config = dict(
    optimizer='normuon',
    grad_clip=5.0,
    warmup_steps=650,
)
Rows from block 10, named by matrix and row number. Rows with one number belong to one channel. Each number is 500 + 25 x the weight over its row's rms, rounded and kept within 0 to 999. All counts start at 0. Numbers have three digits each. After the name is the row's rms in percent of the matrix's.
# filt: filter width-5 conv (model.blocks.10.filt.weight, 192x192x5), inputs 98-111, a 5 kernel for each
# gate: gate width-5 conv (model.blocks.10.gate.weight, 192x192x5), inputs 98-111, a 5 kernel for each
filt.36 097:481487505500516507488493503497460464468511492497498476486486491501519513502480492505508493522497491482484512497487521527462477495492493527536505486440461463492498509453462495515496524532515540530430440465474520
gate.36 102:518530502482466531504518535524493504508526504531524471475438502519516501503525532509465433535514525519499551519504522521490501510518510477491481456454505508490471465494489533526511523518533522506524534526532507
filt.37 098:492536506532530480495468457433503500511510489515510498479484499483473462451477476502509515563548540533522494495502485521539537527522502533498508519494584550533539502468488508507503450487521527539504503491491474
gate.37 101:487469454475465513513510495479435466502515523479487484491495534532530519497532542518518502511503504505482524519538522513487502485481483512495489476471555546560521483544552548517498500502503519508483491494513533
filt.38 101:502508502491495447462459437444472496523543562524505511497497528514512517494459490494496493510492464460474519510493470450517518490480483494512504509503528504493497496492474482503497478474454450493537498520468465
gate.38 097:502500498482483508507529534519488511517506506453465498487467493495513515527516516499528522507501517535517475481499489480525510515495510525541501501502512505520528540507489467493520505511518515532541526501489471
filt.39 099:527505522495479458478463487493489494499512502478506512471449462477492492510519518508491497455464477494497482473442468484508497497497507517528525517504537531512490500490496515544564517517538508503517518493500502
gate.39 100:485505493501511479496476516535451469488494481505519508495489431446455489494486492478502522468449463449445504533537512497516509481479466505481480492517530531517500494509494500494487480490506493492496508488478460
filt.40 095:472495501496474501496532539558521512507502513486484487480462527513502490481561538511481467480487492514531548535540540517497482475467465454446481469469490495516507492528534531508483486479496495521472487489493487
gate.40 102:481490486497498511516512541572518520535542564497526522530495467480474464455484484502506514530506500494484498496509525533533520525535523527527544547550525499501505515535516510495498538533535536539495524522534550
filt.41 099:523504478488473526525510482481436455490479496465488478501538522524536543570527511519511524492462472481487513508523524507458461459456495473459475483503502490454475464550504513486496464471498512492509524512503493
gate.41 098:492479481480512499501491480472461459476456479482473476471473485486514522532485477486504530518524542533528483474474489503498490476467451528520521521515517535531522526554558529512534518514528517511538544527530518
filt.42 101:532524506501472523528502514538470478504532522508529532547542511517511522506503499523511498488490508503509431474501537550498499536546567505494512553536557536536535518470477453488477539547542526513483506477509478
gate.42 097:481501496486481497500499527537480479504507526515497517502478511523529531528504518511523516526541500495473437468482499492505501521518507521518502509502564568532544516572546545558554465474485500521459451468491509
filt.43 100:469485479491502462480469502524511472451461462511519512509508523523513475452472470484476480475502478488516519505476494483504492496506498475499479475482514514492447477537531514509527513507502508501496470483473493
gate.43 102:494497502506507484485488484493507505504534530496486482488494496494481462456529505520495503530491473479495485504494493499519516510512494519510499497481534499518509512496471496491511482493510521547469506524555563
filt.44 099:494518516505504479495520525522496521505513509528502498478474542523496487481543534496521514480472491455458469468495474498503495518508505542537536527518471457470471468488464466456462463482485484486539528524483501
gate.44 097:467460468456447551553522508475545512511519540516517503506514522520509518528498488469483486515521522499506528529515506494480484489488500455477493514506539526522526520496519536549554509506523545540502538534510493
filt.45 098:533537543512536526513525510516510507519535531504504513497482482506498504512557526508497529487508501486486482514516544550497499497523516520494480473459453483483490503539531543532529498519541537534471506523510506
gate.45 098:506508503524549438470461485499462492499528521498507515532537485510518530538536510490493515476489488488491473489493495493521513536523529481471495487485532523522517514547542529524514475463474470447490488493497499
filt.46 093:516501491487486586541531537516461500504507512536536544544562506529514511472520508487479502479488497503507533503513519530518490494475509461475504508482473467495499498511504519505508470488495499490523505507507517
gate.46 099:460462477478488490490509488477495478476504509483482480478490520526520523515492518492510502492492501501498466481476495509521517520511489545547544562544500497480457467484501510504485508497518520515494482488477476
filt.47 101:557526508512476531515520525509491497499503497481494497507504499524505494483509492488492513510497507504483515537543549547456479540544553469476474519498466472484485483518504487485453528534545532506524520542535529
gate.47 101:478488497501499457471477461465532517511496475470461456445483498493486488497509512512521530496492477481476519503494489488563543555528535513514521538542442439455456480500483488499532546522527488482493490496511514
filt.48 102:563542501476466484471481499514465474492496541491506478493506498498463488485521525512520507508518517518525477496511510507481492512516525494501484493471509501516506500469446480489497464476482482464474507486498479
gate.48 099:500507473478449547528512497488488500521500498493491492482477486492506518518474474460469473524493491471471485475463457448536536519515512506515508513535515505491489492514518507511505513517498510521526508479479481
filt.49 101:519523497514533529540525537528522504499473473464487514513524481499513495487519512498500521455452478485472479464488483497489483489496500507497509505501500482470460459511497486481494537534515511511521539505496497
gate.49 102:474475475452450466459469457448526509501483474514519508517491498494509515523539514519530552499501507498505479477480510523483487522503509547527525542537504524539539513528513503486480472474484513514529516525536538
filt.50 095:495506486491497520542534546536534507499481479493470466474479496505496519514497512514524499464466450455466540494512502513552537508485484446457452437472466470445452454477501494495524516505502495522441469452464501
gate.50 096:483486477483495491490480486456499475494505518493509511524523487501508509513492491480494485536522514501506571582582557557523507523552553446460466472459518515504508497513523531529515517501517523524467469478511516
filt.51 099:534522516512528505498483484479506512531530539488512528539545492513509533536513495489462479527523524501509544519498490495467462483464443530483488484515460476478457494467479490517504540529528533520497485495530558
gate.51 102:562577557540522480496505530538495499503488491513513516502507539517511496493500485507520537491491460452461501519493501467447456461468470529543548531518516504513499517535520498509510537524523513499496489491495478
filt.52 103:472484520531515502498486490513469491476471485453467480481493530522510516490523521522527490462436444468473498500511481462503517524522550503499510513521461465489491505477477481496513519554535521513487518514511504
gate.52 100:524514509517500490488497493491482494486476443501474479484483507497511499518470475478480502499503489482466465482498500508490508530523534471508520523515535514491507505496501493500492445470486483482515494461454473
filt.53 099:507499506536531511514510497491488521529520542514484449459469520510506499509482494515516508454448433464458503486491492478491521493497499501476493518518503515506517535458491490500511488498513505506489509497466474
gate.53 104:503484471478485506485492479492495496512492486519502493467469486480508514520488481506515530512488479454437519534525536536459471495485468513510507501500514507512508506501493487515481486491515508518496487487506504
filt.54 103:488502499525522546512500491464514533545512515464486507490474536516505482476485510492507495487481481476478457453462452448480504486519498460495505487428533534535516495533518495495516467482488480483508504499508548
gate.54 101:530533534508493484491478491503468455463474478505485498478467540537535518526465457433449444476469474481468511506510518491479481492468493467503498522509551538527509489502484485494498481488495497527546548537531522
filt.55 101:531515512512508476473472485490527509510495532499496494487492505515499502509516518521531515513505516499505502496481470470537540535509497513513521513513460461469482454514485487515520484491471457439482468474510509
gate.55 098:516510501529541544524515488490535520524517493455473472484513437466488502512451452455468476514499510487479504504495485474541541511475482526527525519523494492494518536513508495482475534532519521517471460471473505
filt.56 100:494516519513539502492481468478471454462467470457482476496500468484510500523459464495511555482517508501476488507511531516517517516509509475500499464485500494466480474542513496486482471491512514500486468500488474
gate.56 095:512510483504528511500484479453437470478497497504502500481472524524511497488501523533531516511528531507477556545520480475518504489505493546532538537544550536538536504485493514505492473492507521527462489500492528
filt.57 099:480482496490478492488495499483498487485463501506481472472462482471447416428503512539522535515508524545524498532491475444514492489474469553541523513513477467476495510552525495495521511505517511520438455452449460
gate.57 100:477489490485480489523516512501496496526534548532539514509503494503502501511510490490478466495492489482493467449448480518538515505513500519515511498499509507475486441516539522521507524504492496497469473505519537
filt.58 102:472493483499524476466489473486521506508530531519507499476499500496508496485530519520545554460463455442456513506499487468515497524509533518505492496485460442452440460515503482474487516494523540566520508505533535
gate.58 100:520518509491488513491467458445488470464469492464465477501521528516519515511470482472477473532493494480484509479481465446488508505511483507502491489509509508517513497507519541526525484465465452470537536520484482
filt.59 105:447457471468448499476466480502483506499509484457467523520509496495485467457508511510526528540529524503512488500517550557473462475486523530515514493488495506504499516521510496496509525490485473462469478492489511
gate.59 098:494491495507525531534520510488489506503518527464474481476451523503506515504502528529508486476460481466454479477477491499544529492485487488487509528535502525540563562532535558551551482474494484474453474469492489
filt.60 099:533500498482473538553533524500514520522565574469495487505492465474479488469481492492490484527519534515496476471473475501508502511506522528507508506486470456501506464533524520520510524511522535543511498474461440
gate.60 098:439450454466470493502498505510438462480502511471475477500496513518483484473458457456460474487490484480483526525508491470489514545545547521514526541540471493498506486539511482475493462479468477490517510501503513
filt.61 101:473498495502501469490483510496505514487473449521519510518484539513504515525474493491497495518521521530546490504522503522469481515502493485485502514517513517531514521508493478484494503499518503536464472472486468
gate.61 102:474465469497516511492484476480507504524507539437456468464469527527506474488495477481492504507501483481456521514508505486538541534509517511520516516496521498518516536492490492502533532531518528551459466475491504
filt.62 100:483473495482458485524526517487519531509495487521513494497505511482465426436484486456448416496503508513523518526537526532508515511504491531552539517475482497508533532460459475456457504479492473469520504478470477
gate.62 102:474473484483487506504502505488503501500484491461485489503495485480488489500511504495490495510485469451461490505510520508555537535525513502504486474472551556538512497523503504457451529512509502494507502500501501
filt.63 101:517524539530504497512492498501484506510533539448453491490493528510521513515513511513489491485475482496506444446462486483485490493507523488504522478475578554532546539481481466485495525538504485504464490501505498
gate.63 101:520525546542528513513512506506536520495494436540544523506512499482486492484487481503503532475484502499506440465462492523490491509520512471467469479493561565532520536512523522517503509511518509524470463465493523
filt.64 103:481452479494483490499521528527479496514489479452455468467474457491489513505496489493487472543520497500492494494485501503499484485470464544534500484458518480463469467439443465452460481495503490504451462466495472
gate.64 103:488493481471472501494479489514451435427432432532526520528515482469476473499534530494469460512502489485466478505488515512479474495524544512502502482482511517506506500506510506515533494485479497493489477450464503
filt.65 095:473466450474498499529532531495519517500488473500476458465460543529533524535489467458460484507496488501505516522520505511526519498519510481479484482512503516536527513473475486492493475495471472484517508507503500
gate.65 099:502490477481489531517487475486499469469460450477477492491483512550567543532507526531525542503485488466480523541531555545487490510511514472479477482506560545523536535507492502493471526516506510505477473457455480
filt.66 092:449463470481480487487496493506492512494502530516496478482518499482440461467482503488500512505519541522526515491510512526490502524502509520508486469480449449467483519486504508525514494480453444448475495524498488
gate.66 093:538516516497474462461477511507529530530518510496495485513516524536501492467502501515521505459467448449430541532517534530473501515521521453461482477499497519517522503440482478484467455485492487496522508521502502
filt.67 103:466474468463451549532522488470471499521562588504475483474477506478481486490477488518503495541542535517520499502500485494465472491510510583542513509497495501489485468545536539551536516489489505492529493496500515
gate.67 097:483479462460438454483483493458528512519519503452472483466472526526511496505532526524503495465470496508526417423443469471443476502504509502505501500503519493503519545555525540521521479488489507505492491483496469
filt.68 101:516499502510519511526514524526477466493500464443450460474463506500502524525541536514509484500492488484487540541531534522493494490487480535534537527522457476472472492497502519533534499500501513534463468498511532
gate.68 099:476501518513494470500508502484529528518517531529510515494504469456471467461514528539536523482495504509510498500516509503444456446471492532532538537531516522509514509498513492482475542526537525533474474488497493
filt.69 099:475510504525507508502494504500479480488500517508488500501503452439473487491441447445455482517516520478473510488505509497444455471475472570536530500495502487473492484447445462455473487503498510506491484506510529
gate.69 100:497503493492474500482476478480504501492514523527524519512487498489509485483476491492504464447489478472453464458443459477502476488470468461515542565561500511515514523543532555530508464483489504504513507506492504
filt.70 098:471485496471457482482478462464540518495486515494493497477494483454471468506466471476503516505493506488468510506509474451467465467461478539507505475456508505491480492514533495499516542538544530552493505486496470
gate.70 099:431447464471471513531506516503475476465463463539543523529522517480503502504454476483483477498505531543542513503478487469513494482486494495499498481471518501516503511487511496509508483472469456449489491500485491
filt.71 099:528520493472444521532531557542498491520525539527512501483467505514497473469551500480471490521519515516481511511517533520504476474473479526518490475454515492502481498492489500512518462479496512517501505489495496
gate.71 096:490481473484481502500502478490489495487483483495480466459467478483499515534507511517510490524506497483502475504497500492497504512511526515519510523511513513510518504486490510521528513511518498525476479471476471
filt.72 098:470471497494513453457483487515467472473490507542506512494495526511521510512521517512512514475474488502486512525521498502517514503487489453461471472429476465470466462496477493466483496515524490464467467481478471
gate.72 100:490499512511520490487478490518525524523528539479508505490470483495506519514461470454483492485480476505507515496464459463560539516515524541523527524533455467482497498520517513528524495500496491512484483481481491
filt.73 104:514486493507486511497486505507519508535529543487509514529515490500508525530477493499494481539524523514521507474455464470486477487507520510488519531511512519523544501555568541516540570529510494486482483493477485
gate.73 101:529527525515471470487488500499489514504516496451446456471494516512520495504489498525528516447456475501515523504519495473544514512485475480494514509525491495481498476495502500507510520521529513534491492480483458
filt.74 100:512509541533521479480492510536517503504480490503517504534527462502514507493492485482454440527526522525516495520531501488505498497474508525517508504512524539500486465486497494489487485494517526533518497503484475
gate.74 098:463482496530535460479480487510506516500524519485483490483459570527505470457530524537561533554539543513481500511526505501475490502498519475489485509530527495494469470507492487484491502493510522527467445464463445
filt.75 099:514505503517515524533528514506436444479466477530505491516502476491508518521466479477500506532519528541532562536542530536499484480495525468493483489466522515509496498489475473461456505517528524543511525527525546
gate.75 097:516506492485480467483491485471487473461462502495491502482465521523506475479444453474491510534519519505475535514521520530541527524512494569551532505497510511494506514497493491477488519514507497512523539516484448
filt.76 105:486478507491506481499502491507529529518534533560541498501502511509486495492450494503500496517515541520510482491485491506482500504515539505489462421418489500509472455480494496467458462484504496504473498495507500
gate.76 099:475461476479468514502475458455510511473497478524518504512502509485488476471496518527523509493474467444440497479468474472520530501495502531519516487488512505504491491468474444445432463475469476467503503514509497
filt.77 099:498507498507492529505506510523477487482493495508518511508483490504525543537475498499491493518539539530530554557538528497515528511527520499510519523519480491487494534535529531542526500513478483476533515521501515
gate.77 101:491468478455467463472486494510437475477495501525537523514527491505490514505542527522518513571544526492470487504529548520474482476479466488485498520548535525514535540545526496509487492489495506536517511515535516
filt.78 101:508516516503487477514538532501476483498520519522505489486518526505517516525532525513517557522501500481499506497470445446486514502499496515512513496489522489494503497541535514514524486502458453455459479461471468
gate.78 100:418431422450438502527557554547523505520518520521501467445430466485471450461430460456477487457436463468492519510511496499472463472496506541545523514491502506521547554522506477485476481488478485480447466448464474
filt.79 095:545544556528507469491476508523475507480501522524515517495458546533519525527524520527516485519522505499498502518496505477528525497490481414434491488488485502501471455552515505474490480506503513510503499495495493
gate.79 103:532546540554547487472476459436503510507505534446475476474474491481482461476500495496479482451471492496503503494488495483468477475491496534525521493510500496510527525493493507518515576581557548554481468468483493
filt.80 100:462477476490512522514513494475501520522522531514510510492500478521512512495487524526509525480481471488488522518520521515483505506507509439491495500489450482526507487500496496495501517529533517520546530537538526
gate.80 101:484499483486475497488482479468483495509496495485492488501500536544544558565486493513517534496489495507498553546534525507531511503505503465466490523552534539545550550512514538528530492507510534539484493502512527
filt.81 097:490501496514503555544537520473480488479520528515498460468454487488482484481510520515508502474497536535518517511527536535488507496505485487488506506491521518506497472477478510498502492497504505508499492483490481
gate.81 096:504483492479483490502466452432509509519524544505525515510537507503507506516489487497517500469480481504534471464479469481529519521525515516509507538540487478511517543502518507515526529516507476459488495506500476
filt.82 101:504490490468481470453448447456570528506504479528526519493498495504505504524532515515513514496485493484462503498533549566488466451489494544510503490502544544527518511526501499479472505495512511518493495476483492
gate.82 103:490506510527520529513510527507527531516509506503513532505509521504499488517471498508506503513533496491488503480475473489489482505498499504513519528530543536527522519493508496497509506483483474478435452457468480
filt.83 099:493509525535518534504517519531535529543519476494490496535544496498481509540498482460477478470473498514523535532526506497501496516509516541502519548533491495496481496505500515515527498513495496477491496501512533
gate.83 102:477463492501510517520522493484542539519503506471469470523536521512505537540488484475482495473466492514528481517518534552538553520521514480494502504520520514530532523496500513531540503495475474472472455448468484
filt.84 104:499484509510527504509500487498490492507526551506504506506514522501471490512532528525500482516534545553552497493494484477526523517492477474516519539556524499512497474481521513510473456478495492510474460468460468
gate.84 101:512517515512491494515493487504522506491507522514510493495499508509510503507503499513514530491471458463474507501503494481500490498486495522509480499512519529553559587538522540562579509538547542539524503525515521
filt.85 101:532556533499485493530536520464482469467449458479472497466504525517504508536458437457492529514519495494506498487469446420540539534510492548535534531522501500521519516515520528548567483489509488521530506498497508
gate.85 103:468472464468467511511496499505493501507505503458459485480497505519507499488522522539553535480474465475491522508502485487502507510505509517522526523505534504492493524509491482476460550520501491477450488485488506
filt.86 100:451495503506505522508516520492496491493531525513498516519532498502493469450495458476472484548533513516483498509505527558509494506497491521523519532511493507507506480498492496486487514495505507519515536517521514
gate.86 099:490474495515526532527523528510523530538524524487485456451452512493519499488450473478468459492496494503505487487498506511498481468466466551543494489486547537522525513556539545511509495514518526512521501503486453
filt.87 100:534522489491491575550558534515487488509523504516518506518520516500486451472469469466468485505511520496477559540555558547491481495527528489508477470485470472464465453505496517526537494478494484486530518522492481
gate.87 099:439453483509516569544528522501484500508535552493485479486496525504486496496514492501493522490496502506508545519510502486476475474476486465494479493503512532538551544486484493478466517538533513500482494494485491
filt.88 104:509495499475499492474484469474513501520528535482456464467491536528537528524480483507522508471514510539520500481477485497461476505504522501485490480508472496492476453507540538539491486473491486468529538524511487
gate.88 098:462423444432439536517509498507496507494482481499477487486489528515481464460518487483466464501492493529531501510507510514529517507518483540532533524511471502499496497503498501474445454490489510503476472467471493
filt.89 100:503470464487493521496510517512468475459471476505521527517502473495500505514472486473497497487466479510511507501502510517557518509499476468450486508519470482512521529491474495484510501490482474458477478468471464
gate.89 103:530533515489479484472497491502498485492494492499493478500511515509510489487493494480498505423458468513532501508511501497492484483444460477491490517530550538540512531519537546544556473482513513523470485501500500
filt.90 098:534518517491491516502499482489524493494478499512517500489486513522526514513478476468493530469444445441451512519506508511525504494523564464488476490465553548510488454523528473474476456476491505532542543552550565
gate.90 103:464459481504536514521519533534494520527535507516506498510499518508497493493485493506513520509502513511509504508517497491476498526553549506510496506492483455477477471485492510521537488492497514499483483490503500
filt.91 103:492474468472435520522494451437473463447465448478471448457464525543532557529493518508518497510508501487478494472469457473515517493515522538508501493461501509519527506512488494489484541517507510505479474473482477
gate.91 100:506500500495475438455446446449543541537542534496513519510510524505499497509500482512517547435446440441441471489482475475519503501471466572535525511536519520504491508518538533531515475481463495507532520510503465
filt.92 095:435445460462454455485467510512488504498493492481492487484480497497506501513482482475495502493520543547517490508487497482556549538539526528546548535528493515511500473557547524522478513485469476493495484459454477
gate.92 098:467455434446448458463489484481539536539549547513517495511531505503476483469469486490515514495486490482489471489497506510525517530521519533525504520526515524495478505507488513509511520530511514517527522499482465
filt.93 099:498508515528505458474504481470529515517559561550535515521523533501522511512522504524534513500500495501522483483489495483458479485488487488489474500526473500479496500505499524524539507492474498503515514516511486
gate.93 104:483495500495509475460465459480505482474486489514516511502493504515509482469504482472452466450469470481514518520536532543532534512504506509489490463466500513499512515474475482498497520516515528506534505506515484
filt.94 099:487508475472459474494486522520497489522527548553529497492475482494508529540503486482489476457464472464491459467457487492513485456466478510508505496505503497470453486493481481484488480486470483479512523527522536
gate.94 099:477479452427427480481478491500529517511494477494476492498487457471477478494514501500480481479468464451458537525510506491493471468468473504490510484471561555534537537585575568542526539513494490481530532541538528
filt.95 102:533499498473446467471490487476497525527521523532512495478482535521517518529480486452478468496486510509517495510520509520519526521527534524532530530537487476481532517530522504488488483496510505530485488503513511
gate.95 105:465453457471490480492505531539522517510532533540522504510515518529521497487513506493492485506481475472476515520528500476502499503498497504495513519540543524514492497509525532558551509518512505507465456474496495
filt.96 103:509489501493498507494491523507489493494490505490499514506503536532531526525512502486469467510527523542531464459452461463510509508512536553552567550539488494489502514476497484473462482498455480489518501483465489
gate.96 104:522511521508489507494482488472518522518502487521514513508505541546542571579547530526527539480483483459451505508504511522475480489506513507505499502507557548540529529481474483506529511529528528521490481496504515
filt.97 099:479496499493505520509502499489517538532541570516510502485462519518508503498509498477465475498488511488481480490509498483512507511506542512502506502519504516520494486530535554526529538532551558554485483487492475
gate.97 097:471475479489521462464465491497470470478491486500509504485481504513549538546551540538549536505499507502494484488471481470497511497498494448451452462470507507515516495465481485513517451461454464448512501492480476
filt.98 104:564527533518509499513530542543481481506482490501504493504507496490503469478505488478462429528515517517520510517532510502461470459459455484472484468487432461478491502499504530526529529528509502494496490471491498
gate.98 097:465486485493480504503505484479546513520510517483520531553541483474482452446535518510501502468475488498506492514507517539500510514519528518518506498485560555534542517511490491466476539546531552529528484485483481
filt.99 097:518514532505503505499487465483503503471480489507490530524518487485506529533507499490482472566545525506512517528511516522479471478461468499493474476460438426455433411522507507514537495530530518496543528535520508
gate.99 100:514527512512504428448479489503504506498497498473479485505526544541539535525541520551529541485470467471457542535538508497455476484482499524534541540534517516498508503507499491490494539519511499506502508488495490
filt.100 099:454455471485471518522505486486471485515504490524551550535530492487487471497520524511510471496504513495501459454492483493470492476465475478476482498465550541508499499511535523506479530523522530501548531531536517
gate.100 097:470474477485498490484476493498517496502519527534520505484465468482495497481503496506510528504512495478447486504521525532482500511512501544522506491499507503513500514486487473456453482472488489519493500476495512
filt.101 102:517542529526545469475511511513490467488498499517500492486490516507498501501473472480504529490509531545525516504505490510501500508494481549532507508516516540519501506501495496490509496469467472495505497481497475
gate.101 100:494489497526532566555531526510522522516520522470468492488509475484515539536519516532508512537526535519518436427440452479528523525513537470485491494507517492518515508516519506531546509503492485468471491492516513
filt.102 100:499498486498501484483485478454465454476469476532522515501485455481472477492523535537532538492506500486470445471497487458530500478486500482485495474485510510498487495534532527545531481485477473496483462469487479
gate.102 109:533513505496493459470479474480541548525516516528514523517510541522506488488533511516507506485478484463463552531535536541492479479492505476493491473474532534545565577469484493494488506504509517526486463472492490
filt.103 098:511505496518532491464487481516489493483481503542523521512514524513498489483549535513531550472495516516500479458478473502479467463458466485465479479485481474488485492506511506509473486510505520526515498492503490
gate.103 094:469471474486500461462473473499519524530502500510516515523502503489514511523540528543540551491494492505531478488487485460499497508505480508502502506490508501509513530533510506502513478473466458456490488479483469
filt.104 103:508523515506520478479504502488533536520520495512505506525516496506481482492496509494490484481491499543557445482518520501532526519497497487516513519534480467475491470450479480478483476504512524545486479488495512
gate.104 094:492496484483477522510535515503462478492515506482502504546538482469475472483485454463456469491506496490490520518510511486498480500515526479529532551560539546523499501492475465446469527520519505469478475492512513
filt.105 101:527505495452428548515533543523493482498472510531534509517520492513508474522515539533515511512508508512501487498509514526526495472488484513529517534550531524494488460484487526549552519523523531536471516506551559
gate.105 096:552523505503504471475480497520481479502488506499489507478457519522514494492459493512511504491507496493490490506522534551448448454462459528534525529516502483475462465474459473480492509540523497501511496482464445
filt.106 095:496498502507533555529498502474499519506522508466443449440436491529525525506487481490485516470445460475477517475469456452522515505485502508502506497518460453491485503541541535526526469484499503508466486463486516
gate.106 098:493497497512526507517519505529495505493512523500521494481468455455467480447511505498480471547527520513494495494517516549507520504496507542541521500475531530515493474527528511501487558548540544548535514497474452
filt.107 102:488503498493477501493525531525500492482498495522542529540521516534528532531489486478491503475458473485495487491497483487507530541553544477473462487480509507521511533535513522515543513516515505505456438445476480
gate.107 098:481487489486488468480481481485515529518512511585574569571563466448447456473507518525526530538514535516523552532507509504487485512519512515508511528557486502496505517477454483492511528520495506504484446464468496
filt.108 099:521517522533490489474496523529473505523517538604596555522531540530517521512497495480450446515520513497488532508514517532543532505476480504489476491493505494474476479469492500528513450459458468481495489483481492
gate.108 102:576560537522493525528539545568499476497496509503494497527540493480478481490542504502495515476487505492478471487495510524502510508506494456463456476457475491489498495504521514524509499494495513510474466462444426
filt.109 098:506506502509496495491495482484513505498492505532526547521506463481473475485499486498505508474511500522521483457457464492474485490493511483480479486493451466468488503542539510533500472467480504544497498491508517
gate.109 105:493487489478458489507495505516521518521511493507490485451448494495489486470533543540543504489487463462480486474475472459501503503497507538543508491449546524505508531514527508492493474461463479474474485498481468
filt.110 100:486480499462497482497502510542532529528504505517532544543539462465467478480484502496475463496510513503495509530535510520537507499498482513511490491493509477489478504526507510479467518512506499478486481467486497
gate.110 100:484452449429456478473476485523469476459471473506515503515516533530510513483520509503491478533527520503493516506521532530502492489482480505493502509518542537533517512527514505520533492482480472479483501531540551
filt.111 098:485521529534514520511501531530491492503502538513489506502494512513509483464498514506495515501486500511509489482469502499504520532531526504511515505491518505533527579487483493519541488494468461445507517495480445
gate.111 097:451473492478464479500505503513494500487485502496489477487505523506502522517436444480507517505521538553562501477481458474506514517513519499526517521498500488490488515558560536520524512501499501500477482480471439
filt.112 101:430449480506553536531508504513495500512516501558551523515491526526506512486483490524538522501533520530548479495485496468509520527509474518517508492487478500510523529525543522506477505498488451450478479506509523
gate.112 101:496494497477483541520518508504508517525537534505503491476494506512505492500501497501501514490510491521503492502532517521489494517514506496492488498486484482503488492536524536548527455458470482483511507514494509
filt.113 101:516505503514494490491497517531506493526540543515520514491432515515517493476501486494499474467480473479458507526545530523492508520511514522509511492484521540518486477521517507504516522533517553554548535545521529
gate.113 105:522512506492460479480474468480479496492488471528503484474461467477501494518480481487496526517503495477476527527498473459490500488507495511484495484493506516524516507517511498506527503489494502490474491487487483
filt.114 101:522530534522498468487495475464498499490500503498481478481508500488474481491533519520551548468475490484479460457453463462528527534518554467474504519514492508538548546545518547540566511512520492503472507513512510
gate.114 103:482491490489489509527522535532569564557543543503483485475461477478491484475489497516506506512514524517497519502512499492449457465451457518519506499484473486479467473541495516498488475485503506515466461448459456
filt.115 101:465497513522508523485483513536534522488487483469448483494498528526496485492522509517487509509511519507520451464471455477462481486480496453459456446463516490478446457534527515501500461446453461460452458470505491
gate.115 099:532510492484501501500524511502462468478472494492494498508539508513516493500469462471451454490477499516529529538510503505491511512530531551540524530524522510516511506472490502496481497505508531527546549526497458
filt.116 096:509532521516519496500521535535484513500513518511492493488493479474480449464488524506502481501517525542531505484493487489485478489489506550561524524501497523495449444506501499468433490497494510503525511513517517
gate.116 102:467489502501519512509499509521507494498519523464455448445468531523511492468493491508523542465492510510507524522536549549481480476507507514516540544563543518500500486533520504506484508520499513516487490489498515
filt.117 101:514528503508511480480485479478477467477474480518525534528546542534554545570505498502508518489481482474468490495510519528482475456471471441469491484452537528495492494533508508494526539529525525514474483488483488
gate.117 101:449468482495514500505516522528506514518514541507499500491493506498484477485484489483464478504507509508483479463467479486497519530528516511518483477449520516505505490487473500505504545539514542531514501504497478
filt.118 101:528513489524526487476449463452472486502496499524515505521525496517526499498506496531510506541525518507518477485490482479538515520507517471510509496508474490498506524502493500512543489504503486482535530513501490
gate.118 100:520502514498498535503476474462516505495501514507497534541543470467481481499482498492499485489492517504509501509508520512494469449460466511496507480485478495497502492504494475458447526505495479476502517533529534
filt.119 101:523493511528574526550560582593488465475475474500507514504505465467473482487460456470467463485484487491491506512514535527480484512527567457461464466469491478487490465515492495486485524505517511535488486480503543
gate.119 101:487491537533546560538485481494468491503494527454457452479472485498494510519458451480485501537510516482482507505521544549490482483482488499496510509493533530518488452522499506480463484494530531544487495478480456
filt.120 101:515510532515535472475499520536473498493525537488493503495495474481462457460469479494495507520501483476469490518506497484544536514526554488496523523530425444467486493522507495493481500474466479513527504507483487
gate.120 098:497487467475482462486496503495486491484483466479452458444463429448468495498561538514500478480477496479472563523529505529447468482486503500499511493496509487490489471505520531529506517516509535550478507513515518
filt.121 100:486479494513531483467460437448518504494474467467470486479471461477486460474454473478502522483494486503469482463470458485482484491479477473489469495474491488491499506504519492499471486508543534532420443451463460
gate.121 101:515515504489484500493499513514541526554550551457455454460462482476489473473512504506512515484478489497503516517508523525515530551558556523523519499509518519515523510538530513512505522536533509494497513516497497
filt.122 103:536556526494472544557533517516502523513527500499507495496512474491464459454498499488519505469467471471449558521517501522492496480478456538527523525498511471454449480547516518496489493496487496479525509516497501
gate.122 099:523515496502514521514475466441493474468463471515497498491492478513505515536469476481493499510509493501504467476484493497528526529508495470482504529558523499496507526509494491499493514498477492504514484492478466
filt.123 099:491487478469495499489515503516502542527472460482483495515515482502506493494451476473498487509493490470465506499497507506504523485480479508498509516527498500505499501505497492479485543535518535526518521499497493
gate.123 100:507509530554548516519502501507507512509527534500484497502507470478517521530489501507493500544511492480448471478486496512488496504499507563554542523485526513504485474490498506498491520501488490464524521508496493
filt.124 102:477476493502513408422448452470476481465436441487498511507492508507523511520470444474461479508502515511519548553528521505469472457455461541541527514528508484470487505496495482456420473485476505479451474488515504
gate.124 098:453477485489484541533517499513521511490489457483462461457493531534525490484514518523560544475465464481485482486478473482509518520536518538539546543539514501490494508546525522503477501485484488483457471475489505
filt.125 099:502501483480496476470471461477416449450478483515529518518506445442461502521470471478512492506514523516507496506532541531521512501504493544540536526540533544514474468502497475494492481486479473485514509483463478
gate.125 105:537501464442465442474489484497505494492485494547556529527504524537542534522507500503510496526514503482473472488500518534499499490499503505534544544535494512508513528486475475469480505505479449459492509517520515